Weights of a small image classifier: trained on histories of elementary cellular automata, time running down.
Rows from block 8, named by matrix and row number. Rows with one number belong to one neuron. Each number is 50 + 10 x the weight over the matrix's rms, rounded and kept within 0 to 99. All counts start at 0.
# fc1: MLP up (model.blocks.8.mlp.fc1.weight, 768x192), inputs 144-191
# fc2: MLP down (model.blocks.8.mlp.fc2.weight, 192x768, transposed), outputs 144-191
fc1.639:42 70 48 62 49 55 45 52 31 57 49 54 32 35 53 55 52 54 69 39 55 47 49 47 66 50 49 38 35 34 44 46 46 62 40 48 49 43 52 31 27 54 53 71 59 30 58 52
fc2.639:48 36 61 38 66 46 47 35 60 48 54 60 54 43 51 46 38 37 49 41 49 39 55 71 47 60 51 47 56 59 53 55 57 59 50 53 49 47 59 43 44 54 54 63 38 56 51 48
fc1.640:42 55 61 42 69 28 44 32 60 75 33 33 45 34 40 50 62 37 65 49 52 58 56 44 36 51 51 62 51 47 47 48 61 67 47 43 40 34 53 58 55 73 36 59 36 38 47 50
fc2.640:43 44 59 53 55 33 56 50 58 53 57 56 44 41 53 53 55 47 45 57 53 53 37 59 58 39 38 58 53 51 64 42 49 48 60 47 49 70 62 54 46 44 61 66 63 57 49 45
fc1.641:65 61 41 44 55 52 67 51 54 58 64 41 61 59 48 66 53 48 49 56 47 64 67 52 48 62 37 70 60 57 49 36 51 49 50 50 51 44 50 37 40 37 47 49 52 58 55 40
fc2.641:41 46 53 46 61 35 47 48 60 68 72 55 60 40 42 52 36 40 74 41 53 56 28 47 59 67 58 51 59 37 24 49 57 50 61 34 50 48 49 53 48 62 53 37 52 37 71 33
fc1.642:45 54 50 30 43 55 70 28 47 66 52 53 64 31 62 43 59 67 58 45 60 41 42 48 36 61 52 54 64 70 55 58 52 52 54 49 80 54 68 50 47 32 38 45 50 71 55 52
fc2.642:34 54 52 66 54 39 44 62 68 30 31 51 53 45 49 47 60 48 39 64 32 59 43 49 57 37 31 43 58 53 54 60 54 47 43 42 38 43 43 52 56 43 39 63 51 47 60 53
fc1.643:70 71 43 53 42 28 37 34 46 54 56 44 33 44 42 70 46 38 46 54 38 50 41 56 66 31 61 65 59 61 58 56 45 67 45 49 50 51 44 52 36 55 49 52 59 54 59 62
fc2.643:42 54 40 28 69 48 61 49 62 29 53 56 49 43 60 39 44 42 44 55 63 65 52 64 54 45 38 52 47 38 45 48 57 24 48 31 43 49 61 43 31 44 53 45 53 45 58 74
fc1.644:33 50 51 42 61 53 33 49 48 49 53 53 64 47 67 46 55 65 41 41 44 61 49 62 52 54 60 58 46 49 32 57 74 46 35 46 56 44 41 60 44 52 62 57 34 41 58 60
fc2.644:47 50 46 47 54 48 57 53 59 24 36 46 65 59 43 23 33 53 54 33 55 61 54 41 50 50 66 71 62 44 46 58 62 49 39 55 61 40 37 39 31 34 60 64 51 73 34 38
fc1.645:42 51 48 46 51 55 51 50 63 37 46 49 47 43 36 47 59 36 53 41 53 47 72 59 53 59 54 37 54 44 59 61 52 44 50 44 42 49 43 67 28 52 53 64 56 57 61 49
fc2.645:56 53 27 57 64 46 60 51 55 55 55 30 52 38 59 48 60 66 61 39 56 47 35 44 30 54 47 40 52 54 56 54 62 54 51 57 57 51 34 48 65 52 53 56 64 48 47 47
fc1.646:46 59 34 59 68 57 58 43 45 36 41 42 63 45 45 48 76 34 40 67 64 50 50 57 43 57 36 38 63 35 46 62 47 58 37 59 51 44 58 46 40 70 48 48 62 64 46 45
fc2.646:48 50 52 37 61 32 54 62 49 42 60 60 33 35 49 58 56 39 30 35 54 29 44 47 53 49 48 44 60 55 37 49 59 51 54 46 61 59 43 41 44 60 52 62 50 57 51 52
fc1.647:30 39 52 60 40 35 64 53 48 48 57 50 66 59 42 48 54 48 48 65 57 60 54 45 44 47 51 68 39 38 51 41 52 50 33 44 66 49 42 67 36 52 40 29 55 53 64 53
fc2.647:51 46 38 25 61 63 46 46 51 55 56 53 31 62 53 43 42 53 65 47 53 49 43 40 59 41 47 46 60 51 54 53 47 56 40 49 61 61 44 59 52 53 59 57 54 34 63 49
fc1.648:68 56 52 72 30 46 54 53 42 51 57 75 48 38 54 56 52 29 24 36 71 47 63 57 64 36 49 65 57 58 59 54 38 55 40 62 50 51 60 76 47 46 39 43 49 57 56 50
fc2.648:60 75 53 34 49 53 54 42 41 42 61 54 61 52 41 52 52 32 58 61 47 43 48 46 50 49 49 29 59 44 49 44 49 41 48 40 42 42 74 32 56 49 36 54 51 44 28 60
fc1.649:54 47 65 44 68 58 62 42 50 40 39 46 39 50 37 39 40 49 49 47 49 82 51 62 30 49 45 25 38 30 60 41 63 44 33 58 50 41 58 33 32 50 59 45 32 79 53 46
fc2.649:54 51 56 45 34 43 39 61 64 48 65 37 55 50 69 51 64 47 29 49 50 42 46 85 45 49 47 43 64 33 42 53 69 50 48 42 47 50 40 68 52 44 47 49 45 33 60 38
fc1.650:68 62 31 48 49 61 40 42 43 58 44 66 59 36 38 35 46 34 66 56 32 53 46 35 55 35 51 42 55 50 46 52 52 61 31 48 53 47 62 61 67 66 55 49 49 45 47 39
fc2.650:45 35 56 47 44 26 43 55 60 57 71 42 40 40 54 66 50 31 51 32 49 46 27 58 40 48 43 63 54 48 50 42 56 49 53 48 82 57 44 41 39 46 48 40 61 38 57 53
fc1.651:41 65 42 46 56 71 41 62 44 58 46 59 44 66 41 66 57 48 45 44 46 38 46 52 54 32 64 43 57 70 36 55 49 41 47 47 64 52 50 49 61 61 41 52 41 34 65 50
fc2.651:59 53 46 24 53 56 52 41 60 44 34 53 52 45 53 61 27 46 65 57 49 63 57 76 38 63 54 30 53 54 50 26 55 70 38 65 50 47 50 58 54 62 74 46 48 50 48 48
fc1.652:42 52 50 50 49 33 45 47 56 49 60 58 48 40 51 58 46 52 57 45 55 54 55 43 43 43 61 51 71 46 73 56 79 40 43 53 55 60 61 50 61 57 67 53 60 40 50 50
fc2.652:47 46 50 59 34 45 57 53 51 68 38 51 45 53 60 51 59 60 45 46 53 38 58 43 41 41 45 53 40 45 28 64 39 59 38 49 74 49 73 43 56 31 21 46 54 64 41 56
fc1.653:42 44 44 46 50 54 32 56 49 59 47 59 54 31 51 68 48 53 54 39 55 34 37 37 54 59 49 41 45 62 52 49 34 38 53 40 32 56 50 50 52 46 39 45 41 39 58 54
fc2.653:54 45 32 66 55 51 58 42 42 41 55 51 47 34 50 59 47 44 43 43 49 41 54 55 44 46 45 52 58 53 38 46 50 59 42 69 70 44 56 49 43 49 37 55 62 65 36 40
fc1.654:54 45 58 33 39 39 50 58 36 62 60 55 56 30 48 40 69 45 49 59 35 64 47 57 47 57 55 39 59 60 47 38 46 58 49 57 51 24 57 57 47 74 64 61 44 64 47 32
fc2.654:25 41 53 62 55 68 57 25 44 55 49 60 49 53 39 46 48 49 41 53 34 47 46 59 57 55 32 65 54 74 48 47 32 56 53 44 42 60 54 53 54 43 56 48 50 51 47 60
fc1.655:61 63 67 50 45 50 52 57 25 55 44 54 52 49 58 37 57 45 45 52 46 45 35 56 58 39 54 57 63 44 61 38 40 62 54 45 47 61 63 51 62 52 60 65 68 40 33 62
fc2.655:55 49 62 47 36 43 44 56 63 25 55 38 33 51 45 36 57 49 41 56 56 53 46 54 43 54 32 40 53 38 51 65 62 56 53 48 48 57 52 45 51 42 62 69 53 48 41 61
fc1.656:51 48 46 27 40 46 56 50 61 49 52 31 34 51 55 61 51 56 40 45 52 45 47 51 43 53 53 54 33 45 47 48 40 55 43 25 44 63 58 52 49 59 58 52 53 47 43 56
fc2.656:54 44 43 45 61 51 40 33 70 48 51 47 62 44 38 44 51 65 60 62 54 57 60 52 48 86 53 44 49 54 38 53 59 50 60 69 49 36 43 55 43 52 51 40 50 61 61 64
fc1.657:51 55 67 48 43 45 42 62 56 57 25 37 61 37 61 59 40 55 45 40 68 56 53 55 57 40 37 26 57 51 61 62 50 55 62 46 34 61 38 59 49 51 58 59 70 30 40 43
fc2.657:34 51 49 47 40 42 47 58 58 32 65 60 49 53 37 49 53 54 43 49 41 53 40 45 38 47 60 57 24 78 50 48 50 56 45 55 59 56 54 41 60 48 46 75 42 42 43 53
fc1.658:46 56 38 30 51 63 48 49 68 41 58 52 31 49 46 69 50 43 52 50 54 50 46 37 53 51 66 65 58 56 39 59 41 67 48 32 54 56 62 66 44 58 39 53 52 62 32 45
fc2.658:54 61 64 38 58 53 59 61 39 51 52 65 44 38 50 53 50 72 48 44 23 54 46 47 28 32 42 44 54 70 54 53 54 52 33 44 59 45 45 52 43 43 60 38 54 63 48 70
fc1.659:57 46 56 40 43 54 32 37 48 49 49 51 44 63 55 63 42 50 51 40 42 31 52 61 42 42 55 43 51 49 47 62 46 47 42 47 71 55 54 60 55 52 44 57 52 55 44 59
fc2.659:69 47 36 62 60 51 52 57 64 44 54 50 45 57 40 61 51 45 50 52 47 59 42 39 55 44 51 52 42 48 38 72 46 44 53 65 53 22 46 64 55 54 30 56 43 55 61 38
fc1.660:43 41 46 32 61 55 64 36 46 65 68 42 47 54 57 35 52 58 54 46 42 58 28 46 40 51 49 32 48 53 45 32 57 34 53 65 53 38 37 61 53 54 49 55 66 57 57 64
fc2.660:57 47 47 64 57 54 37 69 55 51 41 64 41 60 44 49 62 41 45 45 28 37 59 52 26 51 76 50 38 39 55 71 45 50 51 52 48 41 50 62 45 32 29 73 57 41 49 53
fc1.661:59 57 49 64 66 45 46 42 69 48 38 35 38 49 67 47 79 52 53 48 47 59 25 65 45 61 59 35 49 47 59 52 65 53 27 33 53 56 47 39 50 64 51 50 56 52 53 28
fc2.661:65 51 60 54 60 64 28 48 44 34 57 56 43 41 53 56 58 61 34 52 55 34 59 43 36 44 43 69 35 56 61 44 53 47 45 59 61 34 55 36 52 39 49 58 59 27 60 61
fc1.662:39 34 57 47 65 62 44 60 47 57 51 51 55 45 56 71 49 58 43 46 51 62 54 41 32 38 42 50 61 61 55 68 38 52 47 39 56 58 56 52 50 48 66 48 54 74 58 47
fc2.662:59 36 43 56 49 60 42 54 61 42 50 46 53 42 50 67 61 46 71 50 35 43 46 55 58 50 46 34 53 40 35 37 52 55 42 60 51 42 37 60 39 56 49 45 54 50 48 30
fc1.663:51 52 53 45 49 52 32 36 49 75 61 51 49 49 56 55 51 52 55 32 51 33 54 63 36 77 65 42 75 45 59 84 64 41 39 49 55 68 43 56 50 51 61 52 56 42 40 38
fc2.663:41 50 39 40 63 56 60 49 60 47 48 44 49 44 64 42 58 51 60 52 43 41 55 64 61 44 22 45 39 59 44 67 37 59 43 59 58 34 35 58 55 71 58 37 57 54 55 46
fc1.664:36 67 58 63 44 62 49 53 45 68 54 63 50 51 62 58 61 45 47 36 46 27 64 64 48 58 58 45 32 31 45 27 55 46 49 46 47 37 43 61 56 61 59 32 49 50 44 38
fc2.664:49 61 59 44 40 45 33 56 46 27 56 44 50 39 49 63 37 26 53 63 42 64 42 38 52 55 47 50 48 58 45 69 39 58 66 60 52 45 60 43 30 28 50 40 56 40 70 53
fc1.665:59 52 55 35 62 46 35 55 51 61 63 52 38 57 34 55 57 53 50 36 45 30 54 53 53 61 58 44 58 57 54 56 64 61 63 42 70 61 42 40 48 51 49 46 75 51 40 62
fc2.665:42 45 51 63 43 17 47 50 48 50 38 53 63 38 42 42 32 38 60 53 61 76 68 57 45 48 46 64 49 40 62 50 64 53 35 59 45 58 58 67 54 35 27 60 55 40 51 34
fc1.666:52 52 43 52 52 42 51 39 53 60 31 55 59 43 50 55 62 59 71 53 55 47 44 45 41 49 51 53 39 42 30 59 56 41 45 68 58 52 48 51 52 48 52 50 51 55 55 74
fc2.666:58 48 43 39 54 65 58 49 42 47 51 42 33 60 39 60 55 59 51 46 43 46 46 49 58 44 49 40 56 60 46 56 34 47 42 46 40 44 50 61 58 60 52 52 58 43 42 38
fc1.667:50 60 71 41 59 66 33 48 41 52 40 69 65 48 52 53 60 67 47 63 55 57 60 47 46 41 46 46 42 52 53 41 57 46 47 51 38 40 43 39 30 49 42 82 62 58 61 30
fc2.667:57 57 37 47 47 61 43 58 38 54 46 27 42 43 33 58 53 51 56 64 47 42 43 60 56 53 26 35 52 62 40 68 58 56 43 53 73 52 68 50 45 56 56 25 24 56 54 52
fc1.668:55 53 44 66 49 50 49 47 60 54 52 63 38 52 64 47 51 56 57 40 66 40 56 47 69 61 59 49 59 45 38 65 59 48 36 59 47 53 47 67 58 54 34 45 53 51 53 45
fc2.668:45 42 47 37 33 52 37 54 45 35 71 59 56 47 55 42 65 38 63 57 43 64 59 41 45 55 47 43 55 57 52 56 43 52 66 57 54 61 51 60 61 46 50 61 55 23 63 54
fc1.669:46 47 46 32 50 51 63 49 29 61 54 54 54 38 30 53 56 50 39 45 77 55 63 44 61 52 58 68 45 47 59 46 53 48 58 42 46 54 57 53 49 51 36 37 53 46 57 60
fc2.669:60 65 42 59 55 42 59 47 56 61 46 61 67 62 39 37 52 35 45 49 19 46 74 31 44 63 35 65 51 34 45 31 43 56 39 49 60 47 39 54 59 42 47 44 66 62 53 42
fc1.670:42 60 63 36 46 59 76 70 60 56 43 48 45 46 39 43 44 35 47 59 39 64 34 48 54 59 39 43 44 57 61 51 59 33 43 58 60 54 64 58 39 49 68 52 38 47 35 54
fc2.670:67 58 56 55 45 52 69 44 42 44 65 37 48 53 58 61 45 43 36 59 45 43 53 49 48 36 54 57 45 37 51 42 55 48 42 50 42 38 55 37 59 85 41 51 56 52 55 61
fc1.671:40 45 59 43 46 36 53 62 39 59 45 50 44 44 48 52 62 47 31 37 51 48 67 54 23 51 27 54 52 58 40 53 52 53 44 61 67 50 61 55 67 54 50 55 70 52 49 45
fc2.671:60 51 57 26 40 35 42 70 48 23 47 56 40 49 59 69 59 46 53 80 65 53 62 60 46 65 48 50 52 57 56 56 37 55 21 54 43 56 42 66 43 40 67 43 48 35 46 51
fc1.672:53 57 56 51 29 61 55 52 62 83 56 51 51 43 46 60 45 55 50 61 49 46 41 56 64 61 63 43 43 49 37 38 52 48 58 50 45 48 45 40 42 57 47 53 65 70 42 59
fc2.672:48 60 44 47 69 42 59 53 46 46 36 57 47 50 46 49 63 44 46 62 74 53 65 44 41 47 57 39 39 47 43 30 47 48 57 61 60 53 43 72 35 48 51 42 46 47 54 52
fc1.673:49 29 47 49 48 64 53 47 60 72 48 55 42 42 56 60 64 43 49 27 41 41 59 50 39 34 49 52 60 50 40 52 54 49 66 42 67 56 50 50 45 50 44 46 41 42 54 48
fc2.673:54 50 70 47 56 59 49 40 31 52 47 55 54 58 56 49 65 47 51 54 44 46 48 50 48 79 40 47 60 63 61 47 47 43 58 57 51 53 49 40 49 50 45 44 54 41 40 44
fc1.674:47 37 65 34 60 62 41 48 47 62 62 66 62 46 52 22 50 41 56 41 51 57 55 41 50 53 58 41 61 46 64 44 52 39 49 53 54 46 64 52 58 46 46 48 53 49 48 70
fc2.674:60 55 56 35 72 61 66 48 55 64 41 37 37 37 44 55 54 46 44 52 42 42 63 47 63 55 50 46 69 34 34 62 68 76 37 43 43 40 27 53 59 62 52 52 43 57 35 47
fc1.675:28 53 51 44 24 51 52 50 50 57 62 48 41 38 57 57 65 41 50 36 54 55 65 35 42 49 53 41 43 62 54 48 59 45 42 48 57 40 53 50 53 59 56 58 58 37 49 57
fc2.675:60 59 57 69 51 64 58 53 70 58 62 47 54 55 59 40 53 50 43 57 47 52 52 68 45 52 57 54 44 44 55 57 34 45 55 51 57 54 53 59 53 55 57 62 48 51 51 72
fc1.676:49 50 69 47 41 54 41 40 44 51 56 64 53 23 53 71 28 46 42 40 53 58 57 57 61 35 58 44 58 57 46 45 50 58 70 50 33 57 37 68 49 59 57 40 58 68 50 47
fc2.676:40 72 46 56 62 39 72 59 44 43 51 52 16 57 60 56 64 64 61 46 41 72 60 54 30 40 41 41 49 41 37 45 42 42 57 58 53 34 56 27 36 51 49 37 32 42 38 69
fc1.677:45 52 48 34 47 61 39 32 60 34 54 47 57 73 42 52 63 33 59 41 52 55 34 32 41 37 49 50 39 39 49 56 33 48 46 53 55 40 41 64 53 50 53 48 62 39 49 57
fc2.677:32 32 45 58 41 55 52 34 56 41 52 53 40 59 38 45 50 54 50 43 51 53 50 51 59 46 48 51 57 67 53 52 51 57 64 28 60 60 47 34 43 40 56 46 45 53 38 44
fc1.678:44 46 44 36 34 52 74 44 39 58 55 53 49 33 49 31 55 52 47 37 65 61 65 75 49 64 44 53 47 52 47 40 43 65 65 30 37 43 61 58 57 53 56 36 49 43 55 46
fc2.678:42 62 73 49 61 77 42 37 59 62 68 45 32 45 39 46 34 57 43 47 35 27 58 48 50 43 50 48 50 56 41 48 54 52 38 51 53 39 37 64 56 51 50 43 28 44 32 44
fc1.679:31 48 56 47 46 51 55 46 57 50 46 67 43 52 43 37 46 22 13 57 52 49 64 33 39 35 45 43 56 36 46 46 48 41 53 34 39 46 39 39 72 45 42 57 52 44 52 60
fc2.679:64 23 50 64 51 38 41 53 47 50 46 58 55 40 51 59 46 55 56 46 41 54 51 36 57 54 54 45 45 26 50 37 41 53 49 56 52 42 46 36 38 64 58 54 44 50 34 42
fc1.680:48 59 53 58 48 66 45 55 67 54 28 68 62 48 52 59 47 40 39 43 60 60 46 73 43 38 59 25 48 47 41 48 58 32 41 50 46 44 40 58 54 41 64 48 54 52 36 53
fc2.680:44 44 50 45 55 55 52 52 57 43 58 47 49 51 61 48 26 35 43 50 35 52 36 59 53 49 47 59 42 51 51 35 55 32 51 50 48 60 45 57 63 46 55 56 58 30 45 45
fc1.681:54 55 59 26 30 40 63 48 36 55 59 48 51 22 55 59 62 44 64 77 58 35 63 45 57 43 55 38 50 69 57 33 43 55 48 45 49 69 53 49 59 35 48 35 52 52 60 61
fc2.681:46 47 63 49 31 67 65 60 30 50 41 55 40 39 39 24 45 32 41 57 50 71 38 65 47 52 65 56 54 55 53 38 37 48 41 66 65 50 63 48 56 52 44 36 57 14 39 72
fc1.682:50 62 46 48 27 67 62 29 48 47 44 40 43 67 57 42 50 53 43 25 45 45 50 62 64 56 58 33 58 55 52 36 52 51 44 60 42 39 33 66 58 41 58 55 39 51 47 51
fc2.682:42 49 30 44 50 45 55 62 33 73 60 50 54 52 59 68 58 55 53 53 57 54 45 42 52 35 51 55 54 44 35 41 55 30 52 44 33 56 48 38 36 63 52 65 56 67 44 39
fc1.683:63 52 51 35 57 48 34 52 31 54 51 59 47 36 44 43 45 63 47 40 54 47 36 48 57 52 42 78 62 45 53 43 67 53 41 47 50 63 69 53 52 40 50 66 67 39 50 39
fc2.683:44 29 62 54 38 63 50 47 38 57 31 57 42 45 45 63 48 47 47 28 48 35 67 50 49 69 67 59 55 46 37 62 61 38 42 55 27 43 42 69 52 44 58 31 38 54 51 52
fc1.684:61 64 48 40 47 63 63 40 61 64 48 35 67 69 63 57 59 53 52 48 62 48 41 39 60 48 61 58 58 56 42 56 61 42 44 65 44 53 56 67 59 51 40 68 51 55 46 51
fc2.684:44 55 53 58 44 65 47 41 43 58 50 39 52 43 43 59 48 52 41 43 56 50 49 53 55 52 21 44 46 32 43 55 54 45 51 61 51 41 48 56 61 50 53 54 50 54 44 44
fc1.685:75 49 53 47 39 51 50 52 58 47 46 53 41 70 54 43 51 56 43 56 51 39 62 47 54 48 42 60 49 56 65 47 63 43 51 56 58 48 54 51 56 73 37 36 60 34 56 39
fc2.685:48 58 58 54 59 48 63 39 43 45 32 56 52 47 41 55 37 43 53 60 45 42 42 40 53 44 46 39 69 48 52 50 61 48 54 64 42 42 58 39 45 34 56 44 43 45 55 53
fc1.686:38 78 43 45 37 81 52 55 61 58 52 51 57 53 46 54 47 33 72 49 31 67 69 45 65 52 30 64 66 52 44 45 63 64 52 50 49 43 48 69 37 41 46 56 51 39 47 45
fc2.686:44 56 39 49 51 54 45 35 42 54 40 60 33 45 45 55 52 50 62 35 52 49 56 31 37 57 61 32 39 62 62 48 70 59 48 40 79 56 44 43 45 39 42 46 59 47 50 39
fc1.687:51 41 48 46 53 48 39 61 57 38 48 48 48 66 64 22 66 43 57 44 52 48 45 52 42 51 61 59 31 58 59 61 54 59 36 35 48 40 52 46 50 40 66 51 66 56 58 61
fc2.687:41 40 70 60 41 55 47 62 42 69 24 45 46 38 46 65 60 35 61 58 59 52 54 57 51 37 63 39 59 56 56 61 46 45 58 54 65 53 68 65 45 40 50 45 24 53 40 58
fc1.688:48 67 51 66 53 36 55 37 48 57 58 48 51 47 44 52 36 76 30 39 44 65 59 35 46 53 70 60 48 47 49 68 69 58 38 42 56 56 66 53 44 48 43 59 43 38 67 56
fc2.688:63 43 71 72 41 38 52 61 52 57 61 61 47 64 56 41 42 43 62 42 48 53 60 38 53 45 50 51 57 47 53 53 50 33 51 52 35 24 49 47 47 52 53 56 34 42 48 46
fc1.689:73 55 38 31 34 45 24 33 57 60 45 59 60 39 52 46 56 49 51 39 55 56 52 59 30 46 46 41 60 64 56 52 48 57 43 46 47 44 52 42 41 57 50 55 40 56 41 64
fc2.689:39 51 40 46 50 58 42 54 34 57 61 27 59 41 35 47 40 51 62 51 40 41 32 35 58 55 63 53 55 58 54 53 59 58 62 51 65 62 49 68 52 47 55 38 45 41 51 50
fc1.690:49 48 46 48 45 44 35 37 63 52 39 58 51 32 48 51 57 36 59 44 62 54 38 43 52 50 65 48 41 42 62 38 49 35 36 48 45 63 62 54 40 47 37 35 55 43 50 42
fc2.690:49 56 47 54 37 42 39 55 55 61 50 56 50 51 42 38 52 32 55 40 55 37 69 53 75 43 47 62 44 43 64 61 52 77 61 56 43 35 39 24 55 54 44 50 41 58 40 30
fc1.691:41 62 54 52 59 54 56 50 55 51 40 41 37 53 62 44 55 44 50 51 39 49 44 40 50 41 50 48 51 32 54 52 45 42 46 49 45 61 42 73 45 44 44 44 60 56 30 53
fc2.691:40 50 42 57 43 38 58 46 58 43 47 50 38 30 55 45 41 60 69 38 51 66 47 57 51 62 51 66 40 59 66 64 46 61 35 63 45 72 56 55 44 42 51 35 37 41 56 39
fc1.692:40 60 70 61 40 42 51 47 33 53 69 34 49 56 41 58 39 51 55 54 50 43 60 50 32 55 49 62 49 63 62 61 57 33 55 37 60 63 60 62 42 53 54 56 49 57 67 65
fc2.692:49 43 50 50 67 34 22 51 55 62 39 53 32 49 44 59 49 55 41 43 57 34 61 39 64 35 51 39 58 43 53 63 42 72 71 23 64 35 48 56 51 40 41 49 53 28 39 43
fc1.693:60 23 40 58 61 50 61 61 31 53 60 48 71 52 56 41 35 58 48 48 60 63 48 39 61 52 45 59 35 53 46 69 71 35 31 49 43 29 56 42 68 75 56 45 42 45 53 80
fc2.693:47 70 56 66 45 44 60 33 45 54 60 41 35 51 54 51 64 28 73 41 61 56 36 34 39 34 45 47 61 38 30 50 38 62 57 64 58 52 56 43 39 39 68 52 52 41 63 31
fc1.694:32 50 48 53 44 49 68 58 70 61 46 54 59 64 65 51 53 54 33 52 47 33 43 43 53 67 51 52 45 67 41 54 50 50 45 50 48 64 68 48 35 58 55 54 43 39 35 45
fc2.694:45 40 54 33 47 51 51 53 47 54 56 27 48 67 43 35 51 25 54 42 36 54 70 61 50 38 52 45 63 59 65 58 43 54 59 41 49 44 56 68 37 52 34 57 75 62 75 63
fc1.695:48 50 43 42 57 56 51 64 63 69 49 54 48 57 72 62 50 47 39 37 39 44 54 45 53 38 78 42 36 51 58 65 49 42 54 52 65 38 39 49 45 57 52 46 43 35 61 58
fc2.695:74 35 42 45 43 47 57 44 43 56 59 48 50 47 60 57 51 65 61 53 51 47 71 36 55 61 42 54 41 52 54 65 49 83 46 46 32 59 56 58 65 37 45 42 42 52 34 33
fc1.696:56 61 53 47 47 46 57 46 47 55 52 34 47 49 76 47 65 45 49 60 51 57 55 55 38 50 65 46 38 56 38 51 48 49 54 60 54 54 55 47 49 37 45 63 46 53 60 51
fc2.696:45 47 56 45 38 45 33 50 51 42 40 51 45 58 27 50 48 41 66 50 47 67 46 53 50 50 38 51 57 56 60 57 52 59 46 35 55 29 51 47 42 66 46 66 51 57 44 53
fc1.697:34 47 40 53 27 43 44 44 58 65 66 44 46 58 59 56 53 40 55 46 60 30 63 57 50 39 43 43 53 62 37 52 51 71 50 70 45 36 31 39 53 55 46 38 48 63 65 56
fc2.697:34 73 45 49 74 59 56 40 52 36 47 45 53 47 51 59 66 54 19 50 45 50 60 57 40 57 43 56 58 50 66 56 39 41 50 64 61 41 48 41 37 45 63 33 45 47 64 48
fc1.698:57 60 53 52 46 44 62 73 55 49 38 71 46 52 51 45 69 56 41 49 52 39 56 55 58 46 33 44 32 39 46 60 60 38 37 54 49 54 53 40 50 30 49 59 40 58 45 45
fc2.698:53 39 47 63 69 43 68 51 41 62 54 39 53 51 63 56 52 53 60 42 59 49 55 51 54 48 52 35 18 54 56 53 74 51 51 53 60 61 56 60 49 43 35 74 58 53 31 64
fc1.699:32 41 71 58 52 61 61 43 45 41 64 33 57 51 52 62 53 73 42 63 57 63 54 54 52 58 40 53 41 47 53 58 60 62 35 36 45 51 55 42 39 39 55 60 50 71 63 56
fc2.699:50 49 39 54 48 49 30 64 32 47 49 67 45 50 44 36 46 44 67 33 52 41 49 62 60 38 45 45 57 44 45 56 64 33 57 56 61 33 38 57 60 54 40 56 56 50 33 54
fc1.700:55 45 49 30 50 44 38 52 40 51 47 57 46 43 43 75 51 50 65 59 51 49 67 42 42 50 69 63 48 67 53 32 33 39 42 38 46 41 58 52 49 45 44 46 59 47 32 48
fc2.700:52 58 56 57 47 66 68 47 61 52 47 37 33 57 54 64 46 33 51 44 44 57 55 49 65 27 41 52 53 59 53 66 52 58 55 50 62 54 40 36 56 65 48 53 48 60 47 44
fc1.701:60 36 46 49 50 44 29 61 50 59 56 39 39 56 36 56 54 59 23 34 35 39 46 42 46 57 43 51 46 54 52 51 44 37 43 50 48 55 52 61 40 76 49 52 45 49 61 44
fc2.701:48 50 43 32 47 49 63 46 63 38 49 72 59 69 61 68 41 44 66 51 54 40 65 48 41 42 51 55 55 70 62 53 43 40 55 53 60 58 54 40 38 47 47 49 36 57 38 50
fc1.702:60 50 62 35 42 52 77 73 31 59 44 52 48 54 53 48 71 40 44 58 35 54 58 58 61 45 65 52 58 53 61 54 55 64 57 40 45 49 60 66 65 46 56 65 32 45 51 67
fc2.702:58 40 64 74 65 49 54 19 60 49 47 67 55 43 59 60 55 38 54 47 47 28 39 61 36 50 54 53 47 33 60 50 38 40 50 53 54 72 31 39 56 58 50 51 58 49 54 47
fc1.703:40 38 42 48 56 72 50 51 42 34 52 55 38 54 56 42 57 42 49 52 55 40 65 66 32 55 39 56 53 39 43 40 65 46 34 55 44 51 50 36 60 57 55 54 48 33 55 43
fc2.703:43 59 37 62 59 50 54 51 56 41 54 46 60 47 27 47 44 55 53 43 43 48 40 46 54 60 45 44 37 33 34 51 55 59 52 51 57 38 68 37 30 45 52 56 49 69 47 46
fc1.704:36 68 55 50 33 58 43 49 40 69 54 55 47 49 81 48 53 59 42 51 49 54 43 47 47 23 59 65 46 45 38 45 47 60 51 48 40 57 59 57 48 64 48 72 54 64 71 50
fc2.704:60 46 53 38 57 43 45 55 53 52 51 61 56 48 46 58 47 51 46 82 60 42 61 41 51 50 46 52 63 36 41 55 50 44 56 47 61 37 49 57 67 51 44 41 44 34 62 45
fc1.705:51 49 59 76 53 58 46 44 62 46 60 63 41 61 53 61 54 61 37 44 49 61 46 31 57 54 68 44 54 35 54 51 53 50 48 41 63 49 64 51 62 54 66 47 42 39 49 68
fc2.705:32 38 41 53 66 56 55 44 69 47 44 47 49 35 61 52 45 35 41 47 56 27 54 65 31 45 48 64 65 50 47 56 43 41 47 40 54 57 43 51 46 52 45 50 36 60 65 56
fc1.706:62 66 34 45 56 49 48 39 43 62 45 53 44 57 61 46 43 74 57 51 44 30 60 49 41 53 46 51 39 53 40 59 47 60 62 49 69 64 56 53 46 57 48 44 72 70 50 49
fc2.706:46 52 67 54 43 43 34 35 66 59 37 57 45 39 45 43 46 46 43 56 32 70 60 67 53 62 40 62 47 51 53 63 50 75 47 47 44 41 51 37 49 47 65 57 58 42 39 39